config = dict(
    arch='caformer',
    model='image classifier',
    dataset='single toy objects rendered from many sides on busy backdrops',
    train_examples=50862,
    image_size=64,
    crop_scale_min=1,
    horizontal_flip=True,
    targets=['colour', 'view'],
    num_classes=[12, 3],
    norm='rmsnorm',
    norm_position='pre',
    activation='gelu',
    mlp_ratio=4,
    head_dim=32,
    fused_qkv=False,
    qk_norm=True,
    parallel_block=False,
    inner_norm=False,
    drop_path=0.1,
    patch_size=[4, 4],
    conv_stem=False,
    depths=[4, 7, 4],
    widths=[80, 160, 320],
    kernel_size=7,
    mixing='cutmix',
    label_smoothing=0.2,
    loss='cross_entropy',
    init='torch_default',
    residual_init='zero_last',
    optimizer='soap',
    beta2=0.95,
    lr=0.0019,
    beta1=0.95,
    shampoo_beta=0.95,
    eps=1e-08,
    precondition_frequency=10,
    max_precond_dim=1024,
    one_sided=False,
    adamw_lr_other_params=0.0013,
    grad_clip=1.0,
    gradient_noise=0.3,
    cautious_weight_decay=True,
    steps=11800,
    batch_size=128,
    epochs=29.7,
    lr_schedule='wsd',
    decay_fraction=0.3,
    final_lr_fraction=0,
    warmup_steps=2360,
    weight_decay=0.3,
    adamw_weight_decay_other_params=0,
)
Rows from block 12, named by matrix and row number. Rows with one number belong to one neuron. Each number is 200 + 40 x the weight over the matrix's rms, rounded and kept within 0 to 999. All counts start at 0.
# fc1: MLP up (model.blocks.12.mlp.fc1.weight, 1280x320), inputs 108-143
# fc2: MLP down (model.blocks.12.mlp.fc2.weight, 320x1280, transposed), outputs 108-143
fc1.980,163,274,144,325,128,241,202,214,177,218,206,112,246,194,194,126,193,247,212,125,209,223,225,214,203,188,196,200,207,167,302,151,125,189,265,152
fc2.980,188,237,205,186,190,211,257,175,256,170,244,263,105,250,195,241,144,249,77,225,184,128,210,186,213,184,168,154,204,187,190,121,221,232,125,167
fc1.981,204,203,161,170,148,318,254,225,157,140,237,188,174,142,242,228,208,247,243,205,258,278,215,176,222,199,247,143,242,239,146,220,323,145,223,75
fc2.981,227,162,204,171,172,189,241,166,168,209,195,143,185,180,126,255,191,165,174,234,195,194,132,184,219,204,198,262,161,200,144,166,184,198,160,143
fc1.982,161,157,189,234,189,185,165,227,167,152,202,188,174,69,189,158,164,143,109,168,232,147,236,228,189,165,253,169,222,207,215,184,181,172,176,175
fc2.982,171,172,177,175,212,234,245,237,251,197,210,165,207,171,195,217,284,192,209,198,255,159,209,145,259,98,86,229,251,163,254,242,236,213,167,190
fc1.983,209,234,216,174,252,183,196,147,194,180,242,248,210,200,345,167,162,183,135,232,205,196,232,223,195,129,241,150,215,204,270,248,194,174,135,221
fc2.983,230,163,216,262,219,237,176,197,78,165,240,223,170,223,159,183,147,182,219,216,241,212,171,159,210,164,177,214,243,148,178,187,262,227,269,182
fc1.984,138,244,247,204,176,220,121,204,181,203,189,209,245,201,197,213,182,197,175,186,249,131,175,217,209,206,191,137,182,144,207,259,191,177,146,129
fc2.984,139,190,209,165,178,142,289,199,244,162,207,220,182,238,185,192,183,119,233,164,106,128,172,182,189,242,200,276,153,175,253,223,133,170,203,230
fc1.985,230,242,225,169,149,156,252,223,306,230,212,160,227,134,253,245,141,259,183,229,223,237,270,144,181,245,179,251,108,233,198,248,179,208,143,174
fc2.985,226,186,197,165,235,183,231,177,173,168,205,192,239,286,112,207,211,254,195,160,211,114,225,224,213,216,196,152,209,235,226,166,250,203,203,198
fc1.986,156,226,178,267,207,182,195,177,218,113,207,241,174,217,215,201,241,219,155,129,203,199,238,111,262,182,157,247,173,118,130,167,279,141,152,210
fc2.986,206,175,240,177,184,222,169,220,206,178,198,255,171,167,215,216,230,155,193,218,286,203,124,234,216,129,141,210,189,198,202,193,217,187,245,139
fc1.987,240,281,161,185,213,174,166,228,191,149,255,259,117,180,186,179,219,207,260,197,160,176,197,255,179,220,207,145,215,188,226,280,195,193,228,211
fc2.987,181,253,183,218,128,167,213,211,256,99,203,226,254,163,190,188,233,195,198,186,155,193,151,164,234,200,218,174,187,210,208,243,206,207,197,273
fc1.988,200,204,223,220,264,197,216,140,193,164,215,240,185,231,255,202,158,204,155,114,162,226,156,175,192,182,187,220,197,155,159,210,235,155,209,219
fc2.988,154,137,215,196,232,207,181,247,203,232,195,216,231,157,191,281,200,189,206,217,197,181,191,192,222,170,183,215,250,229,189,230,261,227,227,205
fc1.989,222,178,206,238,218,208,135,255,210,287,282,154,206,187,174,211,143,247,145,120,176,215,274,159,177,234,201,186,163,237,273,153,213,229,144,140
fc2.989,156,164,154,211,228,232,201,204,157,154,239,141,207,204,189,207,224,204,150,165,152,147,192,187,208,139,191,197,213,248,246,196,156,174,142,246
fc1.990,220,208,223,164,187,226,232,230,159,126,181,221,218,203,224,180,265,218,186,206,190,232,270,182,252,173,205,178,169,223,139,262,235,116,227,205
fc2.990,214,136,168,260,186,182,205,227,100,207,274,193,208,234,168,123,195,253,206,243,132,239,175,194,221,231,163,134,277,198,205,224,172,174,199,148
fc1.991,250,262,186,216,145,268,218,285,152,223,215,218,184,246,225,228,209,161,130,289,191,160,138,197,196,238,216,135,244,222,173,247,205,149,212,218
fc2.991,174,238,275,162,136,157,239,297,195,162,199,241,226,194,230,250,275,228,190,185,281,134,215,246,224,175,171,264,168,241,153,191,255,203,269,152
fc1.992,195,164,193,201,221,206,310,161,170,173,171,216,261,223,141,198,205,195,157,193,191,189,179,189,162,172,160,241,174,219,192,263,207,166,195,171
fc2.992,217,204,223,185,113,205,221,240,200,225,247,248,171,203,156,163,195,204,175,199,221,222,211,188,225,327,231,203,206,261,215,161,268,251,261,235
fc1.993,217,217,270,192,210,218,131,252,222,199,207,253,209,306,169,175,208,165,166,190,167,210,221,221,231,137,208,139,166,95,282,309,150,208,168,181
fc2.993,186,177,284,198,239,257,166,212,162,196,173,186,170,215,181,210,230,154,275,204,183,236,92,166,143,194,140,140,198,171,228,217,208,163,233,174
fc1.994,129,300,218,220,256,172,164,95,204,219,224,128,236,208,185,180,131,136,209,244,249,236,210,204,243,224,238,194,250,132,282,227,224,114,134,96
fc2.994,273,291,146,195,258,194,190,109,235,154,148,187,217,164,105,175,175,178,149,206,209,197,169,155,162,288,265,201,241,175,157,146,174,146,209,171
fc1.995,224,210,168,223,218,243,195,229,188,250,263,186,207,223,129,229,200,177,128,132,165,159,249,207,205,181,228,155,205,106,197,192,203,155,101,177
fc2.995,202,186,206,223,187,146,151,221,206,235,154,283,192,207,205,184,202,225,241,200,226,175,263,197,172,176,181,204,203,141,194,225,171,237,265,132
fc1.996,201,183,83,218,196,267,244,185,217,213,159,129,239,178,316,243,188,190,225,174,200,186,213,152,209,221,96,228,218,188,247,199,154,244,259,193
fc2.996,225,186,174,203,170,173,175,190,135,207,239,171,226,197,185,240,222,174,242,182,228,259,200,165,169,192,226,213,178,140,193,208,218,161,155,215
fc1.997,175,273,278,270,267,223,185,183,162,222,216,201,209,195,241,242,185,206,262,237,228,238,164,168,100,185,195,209,124,179,195,234,167,196,234,231
fc2.997,192,232,166,174,206,108,187,229,170,192,133,188,216,268,192,193,174,186,126,221,183,192,169,176,209,176,245,194,201,236,189,252,203,240,183,225
fc1.998,204,271,135,212,145,196,181,130,228,181,183,165,169,223,202,185,184,118,209,209,195,113,219,221,192,192,208,193,140,174,210,218,170,244,244,222
fc2.998,115,166,211,121,162,108,320,200,253,199,222,193,127,181,235,215,152,263,233,219,227,186,222,141,158,163,225,215,215,222,253,219,195,223,184,130
fc1.999,247,260,129,178,264,217,233,110,207,210,239,219,255,267,252,162,182,175,260,180,198,188,281,163,287,269,205,154,168,245,242,165,183,200,161,150
fc2.999,178,215,207,237,223,198,234,213,166,209,247,250,168,209,235,174,251,250,207,206,212,149,180,127,206,223,206,193,160,223,192,173,185,133,205,190
fc1.1000,164,141,230,245,180,191,216,160,272,188,170,186,160,212,182,188,156,179,195,134,155,187,116,148,201,192,143,210,246,172,238,268,225,186,216,183
fc2.1000,154,244,191,211,120,175,203,125,139,139,221,261,199,173,200,227,188,214,204,148,186,101,186,225,183,221,211,150,222,194,188,270,204,212,210,232
fc1.1001,155,176,187,222,157,206,250,206,211,127,217,193,251,217,127,204,172,215,214,207,328,164,195,205,200,195,130,198,218,171,161,231,140,188,193,138
fc2.1001,175,164,239,205,240,212,215,211,158,266,181,297,211,193,260,207,242,206,266,138,181,201,131,207,168,210,155,173,223,224,222,273,224,223,254,195
fc1.1002,212,191,246,171,207,213,172,231,253,234,238,152,193,203,260,236,216,308,211,152,178,215,137,236,70,232,183,227,135,185,197,166,228,226,314,161
fc2.1002,201,227,170,202,243,272,200,147,146,143,218,241,189,155,205,236,192,191,259,273,175,138,205,121,181,175,219,108,225,180,306,245,255,220,158,170
fc1.1003,134,209,244,183,170,289,162,184,217,252,213,97,179,226,138,218,200,182,161,248,151,126,203,230,252,180,179,174,207,228,191,165,202,255,195,167
fc2.1003,215,234,198,230,176,230,188,189,221,235,217,244,184,153,174,130,201,190,284,225,225,149,103,134,206,222,290,185,264,142,204,249,238,187,122,293
fc1.1004,206,229,141,198,193,195,212,267,224,194,208,188,225,197,223,198,238,185,169,192,253,162,264,206,206,178,196,245,174,251,127,230,159,134,204,313
fc2.1004,220,181,266,177,266,243,146,226,205,188,195,158,180,238,214,261,215,228,224,189,207,229,205,153,219,136,180,116,251,161,196,107,159,229,182,285
fc1.1005,195,164,180,107,170,195,202,224,258,177,210,190,148,210,205,277,194,136,219,135,214,203,158,256,116,262,175,224,226,213,178,191,160,177,193,219
fc2.1005,224,168,141,208,179,213,150,136,165,228,157,153,131,204,192,181,175,223,300,173,236,186,148,159,255,223,208,116,237,158,183,232,185,208,170,153
fc1.1006,255,200,254,262,221,250,165,198,174,127,199,245,162,227,147,131,256,242,253,241,237,187,167,216,215,147,239,196,181,251,149,140,151,162,227,193
fc2.1006,150,249,136,228,225,233,190,202,193,200,204,244,169,218,200,232,189,167,228,264,317,185,150,169,104,126,152,217,170,251,233,219,154,185,253,206
fc1.1007,230,162,257,221,205,167,171,175,180,185,224,203,176,140,200,213,100,148,251,271,194,214,215,232,162,163,250,156,221,217,224,227,157,187,171,187
fc2.1007,219,200,191,183,197,248,238,145,240,156,140,183,242,116,187,206,221,214,259,147,259,190,227,260,173,206,232,268,174,187,181,197,180,152,160,259
fc1.1008,237,160,155,232,176,192,185,172,256,172,237,181,126,212,228,203,181,199,218,186,206,269,194,155,231,179,179,225,213,183,110,261,207,184,172,249
fc2.1008,232,159,211,189,184,247,113,193,213,194,196,173,234,251,185,181,257,231,171,209,209,221,195,222,182,157,281,185,233,203,175,203,145,252,168,232
fc1.1009,214,119,219,261,227,204,214,209,175,127,238,234,268,273,327,213,221,205,211,243,235,262,189,218,245,169,234,214,129,190,207,232,217,241,199,169
fc2.1009,175,225,158,255,205,248,202,214,259,271,217,131,197,238,196,208,147,197,154,114,135,211,153,226,346,155,239,175,194,197,185,199,262,206,241,158
fc1.1010,259,228,203,181,215,104,210,170,231,205,168,118,273,117,152,100,227,93,153,212,168,143,224,185,229,261,252,145,250,264,253,236,259,203,227,165
fc2.1010,254,208,147,156,177,148,231,270,192,206,195,152,164,167,181,214,221,208,208,195,104,216,165,153,194,309,171,200,165,166,196,115,132,197,180,196
fc1.1011,229,150,226,190,127,208,182,185,138,212,207,173,212,206,122,201,166,197,243,249,233,198,199,225,185,210,184,254,113,174,210,169,133,215,192,233
fc2.1011,164,193,172,197,256,175,236,175,149,240,206,176,182,148,119,192,202,200,224,223,247,249,165,154,223,191,163,167,244,281,172,206,226,190,242,182
fc1.1012,235,182,247,224,212,205,241,224,142,226,199,186,237,225,152,222,206,197,216,197,163,104,226,129,205,206,165,217,153,256,269,214,238,238,162,154
fc2.1012,194,246,185,149,241,243,254,192,179,177,228,208,330,166,146,218,172,195,148,189,281,194,221,161,161,258,236,128,167,165,175,225,173,189,198,277
fc1.1013,225,209,173,253,156,295,167,252,235,168,251,251,169,232,220,208,185,177,188,198,213,241,227,128,201,175,192,224,195,241,275,218,281,114,165,239
fc2.1013,240,183,245,148,265,191,192,152,120,238,199,248,91,178,201,252,251,143,193,207,103,141,180,180,220,150,187,200,225,162,187,258,281,208,207,226
fc1.1014,198,191,158,212,179,184,287,187,262,165,185,262,240,207,181,239,144,197,250,134,192,161,220,169,181,124,209,132,212,203,180,245,173,204,156,242
fc2.1014,176,153,210,242,137,202,213,267,217,253,175,101,224,171,216,174,151,220,244,201,198,204,193,267,178,251,170,172,132,252,250,149,122,179,200,207
fc1.1015,217,189,171,192,238,206,163,198,171,185,159,230,211,177,258,180,152,157,169,199,242,149,176,215,171,217,162,146,231,191,168,259,162,214,264,208
fc2.1015,224,109,91,184,99,139,239,227,323,200,183,208,142,160,177,234,117,138,202,235,237,184,173,214,201,202,196,219,213,171,181,197,238,211,179,245
fc1.1016,194,161,181,272,212,207,229,216,253,225,178,198,236,208,116,200,182,138,154,215,163,202,167,165,189,201,191,203,191,207,231,170,159,180,223,213
fc2.1016,163,237,300,160,192,216,197,165,170,236,191,231,153,204,264,187,208,163,155,181,212,197,172,168,233,177,221,207,277,219,206,158,151,171,215,273
fc1.1017,214,191,183,156,166,187,173,147,156,182,186,205,190,283,190,175,209,198,141,232,322,183,160,257,222,206,227,194,159,157,200,209,217,208,188,216
fc2.1017,163,230,170,195,230,225,233,168,113,205,216,176,214,172,179,209,170,225,220,127,185,193,208,262,183,239,200,216,265,211,165,208,292,177,225,213
fc1.1018,270,226,215,155,187,230,213,276,145,153,134,238,227,192,194,204,158,154,179,185,154,155,233,186,199,205,267,126,258,227,167,171,215,204,273,194
fc2.1018,216,163,242,232,266,182,165,237,186,149,219,231,189,216,218,289,171,154,201,187,186,203,179,264,199,181,137,187,196,187,176,177,283,206,269,268
fc1.1019,257,193,206,259,219,263,232,270,298,200,304,231,275,217,136,276,177,173,209,183,222,152,201,238,214,168,244,187,212,202,271,211,184,241,261,189
fc2.1019,186,241,195,184,153,190,184,136,231,169,209,188,263,193,170,138,216,184,264,181,201,154,148,248,204,184,171,181,215,203,156,187,165,159,196,193
fc1.1020,213,181,189,213,191,223,304,252,189,100,101,149,240,181,159,217,173,180,203,172,195,221,176,225,219,205,161,156,240,187,265,219,296,177,238,211
fc2.1020,250,154,260,158,191,189,188,312,234,218,214,241,211,208,211,233,244,254,245,216,136,271,155,223,141,212,254,202,175,202,161,161,253,206,230,216
fc1.1021,145,146,156,259,232,154,246,245,271,184,247,207,211,166,175,175,154,218,230,154,247,195,216,229,256,175,208,187,222,219,253,165,174,249,145,219
fc2.1021,214,200,269,158,231,218,147,188,226,138,141,293,192,193,179,267,208,213,177,199,212,176,171,174,149,269,204,174,207,271,219,205,228,208,224,243
fc1.1022,230,176,130,257,172,156,193,262,200,176,173,258,248,207,181,221,166,142,256,186,165,166,191,129,191,215,219,228,214,194,159,195,230,185,152,200
fc2.1022,229,222,227,206,194,264,175,155,201,282,217,196,201,217,233,158,222,147,285,234,166,170,189,285,208,191,261,169,217,191,143,237,159,187,207,151
fc1.1023,231,204,137,242,167,161,131,233,239,215,248,189,133,121,230,197,174,250,214,214,255,217,204,205,211,223,204,217,202,208,161,202,110,273,168,207
fc2.1023,215,185,166,161,156,161,244,211,123,271,243,194,86,140,151,203,206,214,217,224,222,196,207,157,239,178,143,217,195,269,240,181,201,231,185,183
fc1.1024,261,208,216,180,230,236,201,205,129,130,227,126,173,181,208,255,191,268,163,293,209,212,192,212,246,221,199,131,191,249,269,188,281,211,189,251
fc2.1024,216,211,177,153,215,169,229,139,176,230,195,174,240,206,169,247,148,208,157,233,215,231,218,216,193,208,200,207,188,229,205,171,219,250,229,185
fc1.1025,197,241,189,172,205,259,254,168,147,163,205,220,196,201,191,238,202,209,135,191,218,147,234,251,218,172,207,173,207,246,242,73,195,195,218,268
fc2.1025,166,224,216,169,162,257,148,163,168,180,231,269,212,240,245,164,215,200,152,247,251,116,169,277,174,174,212,209,231,178,202,186,212,206,203,170
fc1.1026,219,153,211,166,261,152,174,95,187,175,169,219,249,256,255,179,214,210,147,122,178,155,168,234,240,163,201,224,201,194,216,187,158,186,189,259
fc2.1026,190,305,238,204,219,228,211,228,186,243,170,195,154,213,161,169,238,179,246,196,147,161,115,173,234,212,237,234,231,190,174,273,216,168,255,215
fc1.1027,258,231,197,180,242,200,256,165,220,203,172,150,232,173,209,265,226,213,184,227,231,238,261,235,223,195,276,150,216,184,253,146,229,146,195,178
fc2.1027,203,175,224,219,160,170,287,157,192,172,257,143,164,189,229,190,249,215,175,284,207,255,192,153,287,162,200,177,194,287,177,205,207,225,149,230
fc1.1028,199,177,249,210,206,106,195,244,146,213,215,213,172,201,239,208,218,153,228,200,213,184,209,168,208,228,288,180,216,215,173,147,135,89,178,154
fc2.1028,172,281,223,275,208,190,209,242,207,197,180,202,216,173,205,212,187,140,246,221,272,203,196,200,201,244,135,208,176,221,193,210,215,218,163,244
fc1.1029,247,161,196,228,225,99,127,204,217,211,236,185,194,200,142,243,225,223,147,211,157,187,198,179,175,175,245,204,166,205,173,196,216,255,172,242
fc2.1029,102,211,183,177,175,249,173,189,195,180,67,265,236,230,182,173,178,143,141,198,233,245,193,219,179,215,196,242,220,178,204,221,214,180,178,198
fc1.1030,218,202,165,223,306,220,141,227,185,204,214,176,224,212,173,126,251,222,140,199,254,233,229,281,129,205,198,237,149,164,241,184,165,180,170,246
fc2.1030,212,200,211,181,207,279,174,158,204,172,200,242,211,207,191,210,136,204,208,127,229,136,218,181,242,239,222,192,153,209,169,223,213,272,175,240
fc1.1031,214,219,183,194,187,204,153,224,173,203,258,182,142,229,284,206,257,229,196,133,139,171,227,221,167,234,165,171,228,266,186,236,206,241,170,271
fc2.1031,188,127,175,129,169,258,246,186,179,146,199,194,150,166,174,147,174,172,186,226,182,167,161,163,198,288,308,210,218,233,204,205,161,210,173,235
fc1.1032,232,259,191,246,262,279,152,165,214,224,145,244,230,177,200,174,142,123,192,278,188,217,154,239,145,191,177,224,200,209,255,229,224,228,176,186
fc2.1032,167,235,191,141,186,196,190,147,127,183,226,254,230,182,275,169,252,199,159,209,184,216,99,187,226,151,140,183,167,112,162,188,221,181,248,204
fc1.1033,218,194,224,211,170,180,160,197,154,213,221,215,173,188,171,166,204,233,179,143,221,209,191,213,170,166,201,179,140,223,206,177,289,277,145,189
fc2.1033,224,306,182,215,221,219,127,141,274,202,155,185,200,190,204,199,213,228,165,208,214,180,240,240,147,190,179,189,207,196,211,185,203,190,242,221
fc1.1034,212,221,220,229,132,190,205,196,125,195,213,228,216,215,130,187,95,186,195,205,178,199,216,192,187,217,244,211,173,234,278,156,144,281,110,223
fc2.1034,194,239,303,280,339,233,216,118,157,176,130,161,164,252,181,205,170,204,247,186,209,200,186,269,223,156,169,274,202,223,146,204,171,178,176,209
fc1.1035,178,221,160,104,144,174,169,240,144,239,221,222,224,245,252,196,207,159,162,174,222,198,166,183,209,195,205,128,220,207,187,173,212,194,269,196
fc2.1035,162,190,172,157,230,145,223,179,203,190,224,172,167,216,243,214,225,191,209,251,302,168,226,171,245,195,212,214,224,203,178,194,189,134,162,181
fc1.1036,269,228,212,201,126,191,251,152,147,227,153,217,307,227,173,266,177,193,249,146,211,202,254,148,139,253,278,210,181,263,170,212,247,230,149,232
fc2.1036,198,166,105,163,168,154,198,193,203,185,226,226,149,216,177,184,188,174,192,224,198,240,262,169,196,204,287,274,147,214,213,254,237,197,197,167
fc1.1037,129,238,231,247,228,184,186,238,198,169,256,165,237,177,214,242,180,152,300,263,166,226,162,171,245,187,183,171,227,198,184,179,136,143,200,173
fc2.1037,193,211,141,208,240,179,206,266,173,227,220,166,289,228,248,160,273,224,213,174,199,215,192,192,180,209,194,163,246,231,157,223,183,186,134,189
fc1.1038,153,182,221,268,249,203,228,215,204,158,232,192,222,162,126,235,131,223,238,148,287,226,299,254,230,225,174,169,202,165,185,171,226,188,242,220
fc2.1038,201,228,229,199,197,255,177,192,201,180,161,220,173,165,241,225,156,226,192,154,205,251,150,159,252,260,182,144,216,221,199,215,187,267,141,193
fc1.1039,225,183,215,181,276,243,198,207,211,213,212,157,162,224,261,241,170,164,187,199,180,202,199,159,258,176,166,200,149,267,200,159,143,120,237,202
fc2.1039,196,183,191,209,222,160,226,235,192,200,140,211,203,198,263,180,190,202,92,215,192,219,186,160,154,120,273,187,256,199,250,209,225,231,184,196
fc1.1040,283,171,229,285,124,154,244,127,174,237,149,211,222,216,231,248,194,224,223,162,289,214,226,199,208,160,223,233,184,160,219,223,264,181,136,195
fc2.1040,132,199,196,200,184,213,178,171,190,189,182,182,237,184,188,202,162,219,203,230,234,164,218,140,198,267,249,234,213,254,195,254,248,164,277,223
fc1.1041,230,213,220,243,173,281,243,249,203,271,278,172,156,192,221,223,195,187,251,220,211,178,236,234,167,244,191,236,226,171,186,198,147,207,165,232
fc2.1041,206,254,182,212,199,181,149,230,174,205,178,235,162,194,285,170,232,180,144,219,154,175,135,232,249,239,206,227,259,135,232,187,219,254,211,165
fc1.1042,172,245,150,158,166,231,241,94,226,176,167,200,241,155,198,243,209,232,162,224,290,212,175,211,209,201,144,135,149,209,165,182,182,204,259,209
fc2.1042,133,185,255,261,215,140,191,267,160,266,215,211,184,202,195,172,168,126,214,239,207,193,212,279,248,233,215,229,282,159,136,116,219,219,255,200
fc1.1043,205,174,265,197,191,197,171,211,169,183,170,201,236,220,158,243,253,213,191,213,273,217,110,155,143,247,163,232,210,169,187,108,167,221,160,178
fc2.1043,236,222,121,160,247,194,287,178,78,194,269,200,172,166,217,199,105,213,176,228,181,249,193,181,112,182,187,207,187,178,176,186,139,222,182,134
fc1.1044,209,158,181,212,166,191,206,214,151,166,203,86,203,261,203,190,172,171,186,205,190,255,159,219,132,207,201,160,232,192,188,158,157,252,198,170
fc2.1044,213,133,162,222,180,130,210,209,193,191,247,180,113,231,177,250,175,202,185,139,197,217,227,210,210,203,215,83,171,210,217,219,119,212,298,180
fc1.1045,163,151,255,198,201,183,148,156,141,204,208,145,150,166,173,189,192,212,176,218,186,145,197,234,157,217,185,177,232,198,264,188,235,212,229,209
fc2.1045,213,164,164,181,248,219,198,157,240,211,240,233,134,191,192,192,208,159,220,242,149,223,170,164,193,168,188,220,182,196,115,233,188,211,255,166
fc1.1046,245,218,174,106,173,211,208,227,239,234,191,192,169,262,111,191,148,150,190,253,170,235,136,262,194,206,162,170,164,209,225,234,220,239,192,185
fc2.1046,208,165,233,215,192,176,225,171,122,189,196,220,196,204,214,130,248,190,167,211,153,242,141,98,227,148,228,211,146,229,222,265,255,251,231,217
fc1.1047,249,236,238,168,221,248,251,173,233,167,220,196,236,204,206,203,209,221,143,210,214,194,208,133,224,207,277,192,218,262,186,196,249,167,142,209
fc2.1047,246,74,300,209,211,199,243,207,146,194,217,197,197,195,178,164,232,223,188,198,153,191,203,239,208,256,206,179,136,172,207,240,200,175,204,193
fc1.1048,189,212,148,207,105,243,210,229,148,214,192,223,182,191,224,195,189,234,146,165,179,196,205,205,247,254,150,243,203,114,188,251,243,266,180,202
fc2.1048,220,196,276,193,182,175,224,199,175,172,184,232,189,211,210,231,160,204,230,215,80,169,174,157,199,214,131,215,168,138,197,142,182,163,214,216
fc1.1049,165,203,301,229,176,205,132,204,115,222,207,164,120,175,149,219,170,221,208,281,211,184,219,272,190,194,207,249,224,230,130,165,125,222,203,213
fc2.1049,185,246,213,240,146,224,174,175,204,173,266,249,211,102,177,151,261,217,195,210,157,213,258,130,199,226,214,166,191,270,195,307,161,202,237,137
fc1.1050,135,196,186,229,241,195,228,149,241,194,158,216,188,151,231,197,248,214,200,325,243,226,236,160,176,178,243,232,159,224,118,108,168,155,193,212
fc2.1050,187,150,225,243,207,182,159,155,236,232,149,224,148,207,182,204,177,153,208,146,244,161,186,244,204,198,197,233,233,155,205,219,218,199,171,108
fc1.1051,190,184,221,180,103,177,162,211,193,123,198,218,120,205,183,238,140,198,245,210,173,251,160,108,205,201,214,179,187,215,178,194,202,224,137,151
fc2.1051,209,226,242,228,224,152,203,109,242,234,195,223,155,101,199,201,230,229,212,216,208,194,246,180,276,200,218,150,217,144,157,205,228,206,212,181
fc1.1052,169,159,141,176,220,188,224,228,254,170,268,164,171,214,215,217,197,245,222,193,180,168,217,164,160,174,205,269,190,213,279,270,262,181,279,213
fc2.1052,259,131,183,184,201,172,185,157,212,165,248,242,243,141,131,201,225,231,175,300,235,145,152,190,229,128,186,232,225,216,192,208,188,156,243,176
fc1.1053,233,179,89,207,163,221,179,133,147,218,202,187,193,192,207,171,258,171,224,208,190,182,216,188,199,222,200,251,186,200,147,221,255,287,190,268
fc2.1053,183,228,204,173,195,187,230,176,167,255,198,222,262,226,153,112,225,184,207,294,120,227,188,209,193,116,165,205,205,233,216,242,274,194,194,225
fc1.1054,213,167,172,162,252,97,209,220,156,110,249,256,236,260,227,226,131,169,196,163,240,141,177,256,207,166,238,213,281,184,187,304,233,232,107,188
fc2.1054,218,201,203,216,173,209,162,183,119,245,277,145,229,158,237,188,273,255,193,231,191,203,228,216,173,212,211,207,183,214,195,267,221,161,185,246
fc1.1055,158,211,178,206,206,213,148,172,108,221,183,129,225,229,208,229,269,249,139,159,296,159,193,220,196,267,165,256,203,256,160,220,163,238,158,198
fc2.1055,184,243,150,111,207,168,193,136,208,196,178,266,128,303,198,124,280,199,207,203,111,195,132,256,148,198,177,199,232,158,197,207,258,142,211,212
fc1.1056,173,214,218,227,218,196,247,220,144,166,213,183,205,165,190,230,199,221,126,225,168,150,249,172,163,263,240,152,218,198,184,129,226,213,218,110
fc2.1056,181,271,266,245,244,229,166,211,249,213,176,243,293,182,251,217,240,227,196,230,168,174,137,134,197,200,213,250,200,226,270,192,122,192,234,200
fc1.1057,182,212,208,183,188,224,203,219,353,200,245,176,273,219,133,210,119,237,290,194,144,201,242,133,239,216,274,300,224,223,217,194,156,190,267,238
fc2.1057,244,135,240,187,257,214,278,258,296,142,218,170,159,182,198,203,172,239,160,275,187,102,217,107,140,217,198,189,178,290,206,209,211,226,165,218
fc1.1058,220,175,165,226,232,274,137,188,188,247,296,197,236,216,234,220,249,184,177,220,218,224,230,196,165,157,227,194,189,181,217,202,148,225,114,164
fc2.1058,241,170,231,178,241,210,168,207,158,216,106,221,243,158,176,229,198,249,209,236,151,169,129,180,275,267,172,218,216,204,242,190,196,188,222,201
fc1.1059,207,280,201,200,233,184,157,199,279,267,237,128,208,173,194,181,203,211,212,263,177,208,299,167,265,168,201,194,263,133,322,187,266,225,193,192
fc2.1059,202,256,154,221,216,172,199,239,289,224,151,183,200,131,145,194,205,178,154,187,203,218,225,187,220,170,195,183,178,167,171,180,170,103,201,261
fc1.1060,181,183,199,219,223,238,281,182,210,279,327,233,204,230,159,144,180,222,119,254,201,169,125,150,215,175,294,159,164,228,211,185,155,151,225,229
fc2.1060,241,239,167,247,220,186,229,144,198,202,130,164,186,239,280,227,237,189,230,190,156,118,114,200,196,116,205,202,206,184,288,181,292,233,189,201
fc1.1061,227,173,192,230,223,151,161,231,180,209,229,202,230,210,203,231,211,266,268,188,228,133,165,243,165,279,246,234,206,229,174,196,170,251,171,170
fc2.1061,224,152,157,222,238,259,223,190,232,188,254,171,223,236,248,189,176,142,215,143,181,270,239,179,210,186,239,237,171,256,186,167,239,292,212,206
fc1.1062,211,191,161,193,218,229,160,107,149,229,231,191,219,168,208,212,230,189,199,212,224,256,168,214,265,175,171,164,202,192,254,243,216,209,249,201
fc2.1062,213,177,139,247,202,222,182,191,195,193,179,189,155,185,199,157,186,200,206,132,217,155,192,169,247,214,99,135,138,259,244,204,118,255,193,201
fc1.1063,228,260,202,238,177,203,156,260,166,179,220,175,192,298,166,208,206,261,236,167,232,275,218,170,158,130,257,163,208,180,210,217,290,139,264,163
fc2.1063,181,141,85,194,226,242,165,200,203,182,214,230,177,219,214,225,253,227,155,116,93,219,162,59,189,192,185,197,127,235,211,256,159,206,208,252
fc1.1064,204,223,226,265,168,179,156,206,196,205,171,177,119,228,211,188,229,181,240,147,278,208,159,210,186,264,189,137,166,203,276,148,205,153,166,205
fc2.1064,220,200,245,210,203,75,131,186,226,98,202,213,236,166,245,198,209,205,232,161,193,232,224,174,227,198,223,207,184,169,120,190,215,248,192,165